From a checkpoint of a small sound classifier.
Model: log mel input, norm layernorm, activation relu, depths [3, 6, 3], widths [192, 240, 288].
Data: trained on chords played on synthesised instruments, 52083 training examples, 36.1 epochs.
Rows from block 3 of a small sound classifier, named by matrix and row number. Rows with one number belong to one channel. Each number is 200 + 20 x the weight over its row's rms, rounded and kept within 0 to 999. All counts start at 0. After the name is the row's rms in percent of the matrix's.
Before each channel's rows are labels from the 100 clips, of 14976, where the channel reaches its highest value: "loudest" is the band of the loudest frequency at the time of the peak. Only what is clearly more common there than usual is listed. The data: chords played on synthesised instruments.
# convs1: first pointwise conv (model.blocks.3.convs.1.weight, 240x192x1), inputs 0-95
# convs3: second pointwise conv (model.blocks.3.convs.3.weight, 240x240x1, transposed), outputs 0-79

loudest: 250 to 500 Hz
convs1.231,091,189,232,170,160,219,195,226,202,221,199,230,169,202,221,166,189,179,203,177,201,190,220,204,182,240,215,210,201,200,215,207,199,205,182,152,206,186,191,222,188,194,231,215,169,180,178,211,226,205,221,194,214,190,202,150,219,233,202,181,186,177,166,205,202,170,197,179,192,206,203,220,212,191,197,205,197,164,195,245,212,195,202,210,189,219,180,227,183,194,177,198,163,221,226,159,177
convs3.231,101,159,163,219,167,178,189,199,194,196,232,194,179,189,194,225,218,227,216,181,206,218,187,189,198,172,199,200,201,223,206,232,205,173,192,209,141,209,171,185,198,234,161,195,214,207,216,198,207,262,199,209,176,207,231,212,203,168,232,192,194,177,205,204,191,236,213,185,202,222,191,204,199,190,207,192,184,182,213,198,189

loudest: 500 to 1000 Hz; 1000 to 2000 Hz
convs1.110,103,184,224,189,203,218,214,217,237,230,174,175,202,204,217,185,190,181,209,209,149,195,220,184,209,239,176,197,207,210,219,197,200,232,213,226,216,209,185,213,150,206,201,206,207,189,191,190,232,205,236,214,209,192,193,211,166,212,186,199,201,207,213,244,185,188,240,220,197,202,175,197,202,196,178,187,179,226,221,222,209,171,177,235,201,183,244,178,206,203,225,184,191,188,187,222,189
convs3.110,103,218,211,205,190,178,236,190,204,188,225,212,228,206,195,219,209,210,204,201,202,225,243,210,202,194,207,188,239,253,224,182,218,206,193,185,171,195,188,215,193,205,195,190,217,181,180,212,215,206,176,199,205,200,191,221,187,188,213,178,179,195,222,226,175,181,199,203,186,225,208,192,221,209,201,212,219,186,184,194,210

loudest: 500 to 1000 Hz
convs1.148,091,199,214,203,156,189,160,171,225,204,170,198,201,166,187,191,202,184,185,185,214,202,212,176,216,191,184,181,207,177,189,203,164,215,176,162,192,244,197,237,170,185,178,212,189,184,183,196,185,199,204,150,203,185,212,180,200,242,182,201,226,194,194,180,214,212,197,224,211,208,198,199,210,199,172,201,209,202,188,231,198,208,171,227,209,193,163,226,223,177,179,185,194,197,181,188,202
convs3.148,097,243,207,202,195,182,237,223,225,228,169,190,193,175,230,220,213,177,225,193,168,184,161,177,209,244,213,197,196,185,216,197,184,194,180,212,206,209,208,173,214,168,211,174,192,198,192,170,184,200,197,222,188,200,185,198,151,214,207,203,207,219,211,171,203,167,178,177,218,178,236,205,208,223,215,226,202,209,177,214,234

loudest: 500 to 1000 Hz
convs1.164,084,206,176,180,200,191,204,202,221,214,187,210,232,165,179,169,154,228,192,224,191,191,166,185,187,176,221,198,198,209,252,209,217,208,220,192,203,195,246,203,188,195,179,215,163,231,217,212,205,215,190,234,229,208,170,220,237,200,199,209,186,183,216,211,222,178,198,200,206,195,177,188,203,183,193,183,219,227,179,174,217,213,217,220,218,221,207,169,220,204,203,178,160,180,180,218,188
convs3.164,093,207,223,219,183,179,208,190,217,224,171,242,232,202,191,219,199,189,198,142,187,203,214,202,216,216,204,211,203,214,183,204,184,210,228,210,185,214,234,185,200,160,210,209,154,204,198,180,207,227,201,211,200,211,206,197,234,196,198,193,202,197,174,188,194,210,178,190,200,196,172,196,188,203,221,205,199,173,199,229,205

loudest: 250 to 500 Hz
convs1.7,099,221,212,193,203,208,208,179,242,215,212,179,215,209,201,189,203,196,183,182,221,178,241,219,193,201,202,220,212,213,206,161,209,149,199,186,203,187,172,233,224,191,205,232,217,189,194,213,216,186,209,207,213,186,217,200,223,183,218,185,191,169,211,226,202,198,181,186,190,181,200,213,207,222,212,223,193,177,194,226,209,172,202,204,187,157,186,182,229,201,224,184,191,197,235,215,187
convs3.7,107,214,178,194,214,216,159,232,191,223,197,221,189,217,247,187,184,199,237,191,204,213,167,206,177,199,179,223,195,203,226,200,205,171,206,216,220,201,206,192,184,195,176,195,184,184,175,178,205,217,202,178,212,201,229,183,193,208,208,219,224,184,192,206,200,233,180,212,177,207,176,199,216,183,195,210,205,192,205,185,193

loudest: 1000 to 2000 Hz
convs1.66,094,204,223,207,191,229,187,216,188,175,176,167,225,172,187,206,226,225,220,216,203,224,205,199,201,218,198,211,198,191,187,198,190,229,184,236,255,211,204,166,198,193,221,203,186,231,235,170,194,223,212,217,225,175,206,227,193,182,171,232,186,207,208,224,215,203,206,216,210,199,208,220,194,227,207,205,189,227,197,151,189,220,198,206,210,210,190,198,192,188,231,195,209,161,188,260,208
convs3.66,101,222,218,219,204,221,180,194,172,196,219,195,183,197,184,184,209,215,212,201,200,190,237,200,171,181,177,184,182,178,160,162,192,224,239,180,228,191,197,195,181,238,226,237,208,194,212,183,171,211,196,203,209,213,222,168,195,196,195,193,165,177,185,188,190,199,195,197,188,176,192,211,218,199,205,199,215,205,210,184,210

loudest: 500 to 1000 Hz
convs1.156,090,212,180,186,200,201,188,190,240,206,217,210,211,228,186,210,172,207,237,184,188,181,200,229,188,196,195,208,205,178,219,209,222,219,236,204,218,202,222,143,218,191,186,180,204,191,213,174,189,235,201,219,210,194,176,251,184,197,190,190,171,183,189,208,195,186,204,196,261,205,182,191,207,183,187,197,195,212,179,202,217,179,190,205,191,182,230,227,205,209,203,200,191,259,188,219,190
convs3.156,102,189,197,195,177,180,213,226,188,167,199,172,234,192,183,201,203,221,187,169,192,204,198,201,207,165,235,182,196,215,204,231,201,171,171,200,188,179,188,228,196,184,218,158,194,186,190,195,201,170,186,211,178,227,188,242,203,209,205,160,223,201,222,207,189,192,186,186,198,229,224,211,201,168,215,210,229,207,196,192,215

loudest: 500 to 1000 Hz
convs1.19,109,186,175,203,239,194,230,256,199,221,209,199,182,196,220,193,185,201,248,207,217,232,196,220,207,217,190,194,201,230,210,178,188,183,209,219,194,210,178,179,195,171,204,198,208,215,183,187,201,219,176,219,203,223,200,204,207,194,189,160,225,190,188,203,183,197,222,224,217,203,198,211,191,219,225,219,173,179,206,195,206,204,194,214,196,176,217,226,209,217,218,215,208,212,243,207,186
convs3.19,112,203,225,206,183,199,206,205,183,187,203,224,186,196,227,197,230,194,211,152,208,221,188,194,222,208,201,206,228,219,227,193,224,211,180,181,208,178,188,215,201,183,183,191,203,231,200,181,166,179,197,215,216,202,174,173,193,192,187,176,227,168,226,185,210,171,172,209,203,208,220,188,167,188,205,208,186,224,209,228,223

loudest: 250 to 500 Hz
convs1.233,098,248,204,213,164,205,172,152,173,177,196,216,197,175,208,181,203,190,180,186,194,224,185,208,211,222,175,217,161,220,232,214,189,213,195,209,185,204,217,209,176,180,184,206,204,250,197,207,194,206,241,220,217,227,203,224,226,188,213,220,215,208,245,175,210,226,194,170,235,201,181,197,152,211,182,180,188,205,216,177,196,222,203,217,213,185,198,198,193,190,195,220,178,178,213,200,199
convs3.233,109,170,198,168,172,173,220,182,208,214,174,197,205,180,187,182,192,200,177,204,206,188,207,225,217,178,225,214,180,171,194,209,184,200,183,215,182,197,205,179,167,209,190,209,235,189,204,169,220,180,171,232,181,219,175,209,203,190,167,172,196,185,200,205,175,185,224,187,216,173,186,214,204,146,184,189,168,246,170,189,214

loudest: 1000 to 2000 Hz
convs1.1,101,211,185,191,174,228,196,184,212,198,210,179,218,189,232,189,219,151,200,188,187,182,223,202,214,215,172,205,209,219,216,211,191,215,178,225,210,208,208,211,216,194,194,195,213,216,200,229,216,174,208,199,214,191,208,186,231,189,207,198,202,197,203,201,151,194,169,206,223,210,178,221,211,180,191,223,176,234,207,217,210,215,191,238,189,199,172,170,188,217,201,173,198,187,223,221,232
convs3.1,120,225,215,190,254,191,221,185,195,192,215,187,197,171,195,181,174,199,187,212,195,197,191,210,208,207,190,220,192,179,204,201,187,242,210,209,235,231,174,190,190,182,214,197,188,185,199,157,182,189,231,216,220,212,223,230,205,262,187,250,189,212,187,213,201,203,229,213,196,197,209,235,214,204,227,169,171,196,168,209,202

loudest: 250 to 500 Hz
convs1.222,092,237,191,199,203,192,203,198,182,205,239,216,203,192,195,186,146,194,205,172,197,186,165,200,224,206,191,201,208,206,185,165,204,220,179,205,232,221,168,233,172,179,186,197,196,167,239,218,173,199,189,203,184,245,180,208,200,199,178,168,207,202,197,177,203,190,188,209,212,197,238,215,186,216,217,197,207,201,214,226,186,217,216,157,218,242,229,215,199,199,178,191,230,210,203,158,192
convs3.222,101,194,175,227,167,194,189,236,164,178,234,151,219,211,202,219,214,232,174,235,201,231,209,227,165,235,207,233,219,229,184,203,171,174,228,202,165,215,199,190,203,194,240,184,204,190,232,188,212,179,187,181,203,224,215,220,226,179,197,171,209,200,194,202,213,240,205,185,211,212,170,207,183,193,206,212,186,221,176,205,233

loudest: 250 to 500 Hz
convs1.49,093,192,193,216,197,170,172,224,214,181,184,239,187,223,199,168,185,203,190,176,179,169,227,226,218,226,197,204,186,184,220,222,209,223,208,217,188,171,207,214,153,212,175,199,176,242,170,222,208,179,222,193,184,176,193,163,243,204,208,205,187,197,231,223,174,173,208,190,183,217,187,195,179,156,169,170,192,204,189,166,187,215,186,201,173,186,186,190,201,226,221,196,175,232,231,241,180
convs3.49,107,207,212,208,213,213,222,191,200,265,161,197,201,225,198,241,208,211,214,205,215,220,174,196,220,217,209,230,205,232,225,227,197,207,209,193,197,205,193,191,221,183,173,199,187,227,214,203,197,211,220,184,207,167,237,269,205,238,226,226,223,220,226,213,204,196,192,213,247,199,205,220,173,233,217,215,204,178,202,196,221

loudest: 4000 to 8000 Hz
convs1.45,106,208,203,211,203,214,178,218,193,212,190,193,218,186,194,160,185,193,212,181,202,191,240,219,194,210,193,208,208,210,200,173,169,223,195,235,180,201,138,196,201,189,211,193,194,182,195,183,215,201,155,194,262,194,208,193,240,194,179,204,165,174,186,183,198,183,169,192,213,204,194,200,184,197,197,219,201,216,207,190,199,215,203,231,220,192,189,218,232,205,223,176,193,216,222,206,205
convs3.45,101,229,219,210,202,235,226,202,153,229,172,199,179,175,196,223,197,168,219,218,186,220,179,193,210,200,222,207,228,209,219,212,214,214,169,220,207,159,214,211,200,185,197,238,142,194,181,232,179,215,244,196,241,204,202,208,193,250,193,204,203,190,156,181,215,174,222,231,168,223,201,203,189,207,193,197,224,179,212,201,214

loudest: 250 to 500 Hz
convs1.173,124,212,210,215,199,226,195,209,195,215,200,189,206,236,195,181,195,184,162,206,204,203,231,195,220,210,212,198,237,205,216,173,196,193,196,191,153,181,178,200,209,197,209,179,217,176,203,199,209,191,223,188,208,190,189,176,220,197,216,206,198,166,175,194,211,201,216,192,127,201,162,223,192,203,181,183,197,208,224,211,207,188,203,182,231,182,176,202,199,211,210,192,199,209,212,190,197
convs3.173,114,202,204,214,160,182,160,206,161,162,182,208,218,210,226,199,217,222,225,212,189,197,191,218,198,204,185,189,198,180,205,182,241,175,193,195,183,192,204,225,197,183,196,196,139,158,204,167,206,193,163,205,191,210,188,170,195,143,187,154,204,203,222,176,195,158,188,191,234,194,201,229,196,185,210,193,195,212,188,205,213

loudest: 250 to 500 Hz
convs1.111,089,188,177,156,199,154,188,205,207,200,187,210,203,214,195,176,199,197,230,180,243,175,175,238,207,214,155,201,182,202,240,218,202,203,159,223,198,183,208,242,197,225,201,197,177,183,186,193,207,196,190,204,219,198,193,234,213,201,179,178,208,210,205,209,193,158,194,188,236,222,193,171,221,202,216,220,209,237,182,213,194,210,203,207,201,198,175,206,229,218,210,212,179,213,234,188,169
convs3.111,097,198,194,198,222,185,198,219,186,247,240,198,215,206,215,216,197,225,217,206,218,207,229,211,198,200,190,208,179,191,166,183,167,224,193,200,221,198,196,214,203,177,186,207,177,208,215,176,204,166,210,249,189,212,220,199,250,196,216,216,197,156,168,206,163,179,188,198,197,177,200,188,168,224,202,197,185,180,184,243,194

loudest: 4000 to 8000 Hz
convs1.81,103,185,214,205,186,200,175,206,194,207,192,197,215,213,194,166,201,185,190,186,207,188,226,226,211,225,172,212,225,192,203,148,183,221,181,232,188,206,141,206,205,202,216,190,221,180,175,178,205,209,201,201,250,175,250,201,238,189,195,187,178,155,194,186,212,224,204,198,209,211,189,204,200,221,185,184,196,230,209,212,186,219,182,200,203,202,193,206,236,205,250,182,190,194,225,209,191
convs3.81,075,195,195,206,187,221,214,184,195,215,206,216,188,193,198,209,173,200,195,237,218,211,170,220,203,207,204,174,208,215,170,193,169,189,216,195,184,178,198,236,209,198,218,217,188,208,207,210,216,161,180,217,179,208,210,184,173,186,227,195,235,226,188,213,214,209,210,205,195,196,224,189,182,160,146,207,149,198,194,198,201

loudest: 500 to 1000 Hz
convs1.83,127,167,209,206,175,205,203,199,197,207,147,205,201,199,225,188,196,198,198,196,207,191,194,193,156,206,207,190,205,201,206,175,207,203,208,213,223,196,178,182,207,221,248,151,219,197,194,208,220,191,142,214,226,186,202,140,205,189,206,206,187,188,200,197,150,170,199,213,193,219,191,201,191,214,202,197,168,205,189,207,200,178,207,212,238,195,169,201,226,192,216,209,161,174,218,206,199
convs3.83,110,187,200,201,217,208,174,196,212,216,228,206,182,203,229,166,215,217,194,202,232,179,186,248,183,201,191,230,201,175,189,198,202,224,221,186,225,190,206,156,220,186,187,222,180,191,206,241,184,247,198,113,203,190,206,207,204,204,220,191,213,182,225,192,174,231,180,203,208,196,181,230,211,215,220,196,237,220,220,176,189

loudest: 500 to 1000 Hz
convs1.36,107,190,159,202,201,186,184,193,212,199,176,206,203,182,192,174,180,185,181,172,225,167,177,195,217,241,178,172,214,196,245,210,195,225,205,217,205,199,186,228,197,170,198,192,235,215,202,229,234,210,181,254,193,191,224,213,229,199,215,179,196,204,195,172,182,198,161,211,211,205,193,202,189,196,205,198,199,210,197,211,200,198,215,197,221,182,223,189,183,243,222,158,157,180,222,227,204
convs3.36,105,197,210,239,201,201,215,193,185,193,171,209,198,200,227,193,208,201,220,179,206,178,169,142,218,186,193,212,183,179,247,182,205,233,169,196,206,214,205,172,201,205,209,184,227,200,193,170,170,184,178,209,176,195,220,171,198,195,203,182,198,197,198,182,184,193,228,192,193,224,222,172,166,223,162,189,219,218,206,208,203

loudest: 500 to 1000 Hz
convs1.127,089,192,171,163,217,150,220,188,211,203,213,215,192,196,181,182,205,216,199,208,208,199,199,204,185,200,200,218,209,197,227,185,266,220,231,200,234,176,197,146,215,204,183,191,183,202,199,204,197,199,210,231,225,208,205,236,238,213,180,179,192,183,175,190,199,196,226,202,183,191,179,203,224,200,157,168,226,221,203,203,221,207,218,198,206,213,219,209,208,228,211,203,191,216,206,202,196
convs3.127,100,169,203,236,212,215,223,214,215,214,171,199,210,200,181,231,212,165,202,205,216,217,203,210,193,219,193,224,201,222,224,206,162,186,257,201,176,220,218,168,201,177,199,185,172,212,209,222,205,217,181,209,193,215,202,163,222,225,231,236,216,203,193,205,221,201,221,209,226,198,211,219,185,226,189,209,162,178,192,201,240

loudest: 4000 to 8000 Hz
convs1.158,123,196,206,212,198,221,211,233,208,210,196,183,201,197,220,165,204,198,194,181,217,208,225,199,205,216,207,194,215,193,204,152,178,225,222,236,186,213,142,188,201,192,212,193,213,189,205,188,252,203,196,198,256,196,251,196,233,195,188,188,188,155,187,184,210,191,198,206,206,209,192,212,212,207,193,181,194,228,208,182,192,202,203,214,201,182,196,209,264,209,226,149,194,195,220,202,204
convs3.158,078,178,170,252,208,191,193,187,225,211,207,196,190,185,218,183,185,173,233,184,208,210,206,185,149,191,186,211,167,187,209,217,182,178,191,234,186,199,240,181,167,206,201,204,186,219,214,198,205,200,198,210,208,207,212,213,221,198,191,216,228,241,198,221,222,188,200,180,202,199,194,171,211,197,209,181,212,193,207,206,235

loudest: 250 to 500 Hz
convs1.38,104,229,220,219,192,211,200,170,221,198,191,187,187,188,182,177,206,162,184,182,204,202,196,228,188,200,205,192,211,205,203,191,203,237,187,223,196,178,204,213,241,193,212,224,191,193,175,212,170,199,216,204,183,190,192,196,225,194,194,202,201,215,222,196,194,185,222,183,263,210,185,203,225,195,199,209,163,204,188,196,178,230,176,169,186,241,148,199,205,200,212,189,191,190,224,181,237
convs3.38,100,194,203,226,224,196,216,207,223,221,227,212,253,228,192,214,219,244,192,181,203,218,233,213,177,198,215,216,212,213,191,204,158,229,212,217,218,224,205,203,236,187,209,180,196,199,241,216,187,220,192,196,217,226,196,200,201,213,196,216,234,198,250,225,186,185,201,209,212,190,234,222,206,205,212,196,178,212,183,167,196

loudest: 1000 to 2000 Hz
convs1.95,087,206,190,177,197,208,196,212,182,230,173,176,191,238,178,177,182,222,201,194,188,196,197,168,170,219,221,190,198,191,204,205,183,169,200,204,189,195,175,205,167,201,174,196,213,154,191,241,205,170,163,199,232,213,169,196,186,203,181,207,196,204,166,230,175,192,238,189,193,209,174,213,190,169,211,227,210,244,189,213,160,176,184,207,217,135,174,193,225,227,226,217,212,193,195,168,210
convs3.95,094,196,196,205,207,162,231,225,209,201,194,218,183,205,215,206,179,249,210,174,192,211,209,203,198,174,192,218,183,203,183,168,192,236,174,158,191,174,170,205,190,191,212,144,210,198,204,167,206,202,181,182,187,199,246,210,216,215,210,198,230,217,204,207,224,183,223,182,168,161,189,195,231,211,179,219,190,235,223,181,212

loudest: 250 to 500 Hz
convs1.69,095,198,225,208,236,245,186,198,165,155,212,188,209,202,197,235,221,195,189,204,226,178,220,213,212,190,199,207,191,174,199,201,212,224,197,212,194,179,192,198,201,208,201,191,173,208,198,180,201,174,171,203,213,182,204,195,205,223,191,246,170,205,196,232,187,183,193,175,168,172,221,230,178,196,234,213,189,223,203,174,187,234,201,173,190,224,183,183,193,186,213,267,221,209,201,218,224
convs3.69,097,196,204,233,215,195,206,186,199,230,177,241,224,194,213,192,177,225,207,199,215,201,189,214,204,197,172,178,169,200,241,186,189,206,224,216,211,212,194,215,195,216,176,201,215,216,191,193,192,214,202,200,205,200,196,216,201,185,209,220,191,201,200,214,195,216,218,201,169,190,240,204,224,209,178,206,223,196,199,227,193

loudest: 250 to 500 Hz
convs1.102,102,204,202,205,182,198,178,202,221,195,182,148,177,193,190,232,168,167,202,210,154,204,202,223,226,208,177,189,233,204,201,174,191,203,219,176,230,218,179,223,171,173,180,200,197,188,234,189,219,211,219,223,212,189,194,201,193,179,178,175,196,205,211,173,220,196,236,201,148,176,192,208,249,199,223,243,207,198,200,207,212,220,182,216,220,177,219,212,205,201,190,209,184,225,196,225,188
convs3.102,099,195,192,141,218,173,220,230,197,155,237,201,217,226,208,175,179,207,215,208,178,179,219,206,155,197,226,192,204,187,214,204,171,204,225,181,217,227,183,219,197,212,186,158,205,213,200,246,161,191,204,219,213,163,219,177,199,166,217,204,220,182,218,155,209,204,181,208,207,198,243,230,212,201,207,204,197,188,199,208,216

loudest: 500 to 1000 Hz
convs1.238,106,210,213,218,187,166,201,179,191,225,204,236,221,208,229,168,195,195,200,201,236,181,220,197,206,175,212,180,209,203,233,217,219,243,234,223,203,179,188,161,190,219,198,196,154,181,204,224,246,192,194,219,200,224,188,230,231,167,228,193,207,224,197,193,166,192,202,195,204,220,145,208,186,163,184,186,184,246,196,201,229,202,176,192,225,204,211,200,223,188,214,174,170,204,201,200,178
convs3.238,105,199,231,214,207,178,252,192,198,208,179,197,168,216,204,197,187,185,181,223,202,164,187,204,196,195,205,182,178,205,167,190,229,261,173,178,216,176,158,225,199,204,191,185,222,200,217,192,190,196,210,193,204,192,173,237,219,213,236,207,221,175,182,209,190,186,193,219,229,218,213,198,171,233,211,207,205,203,190,235,220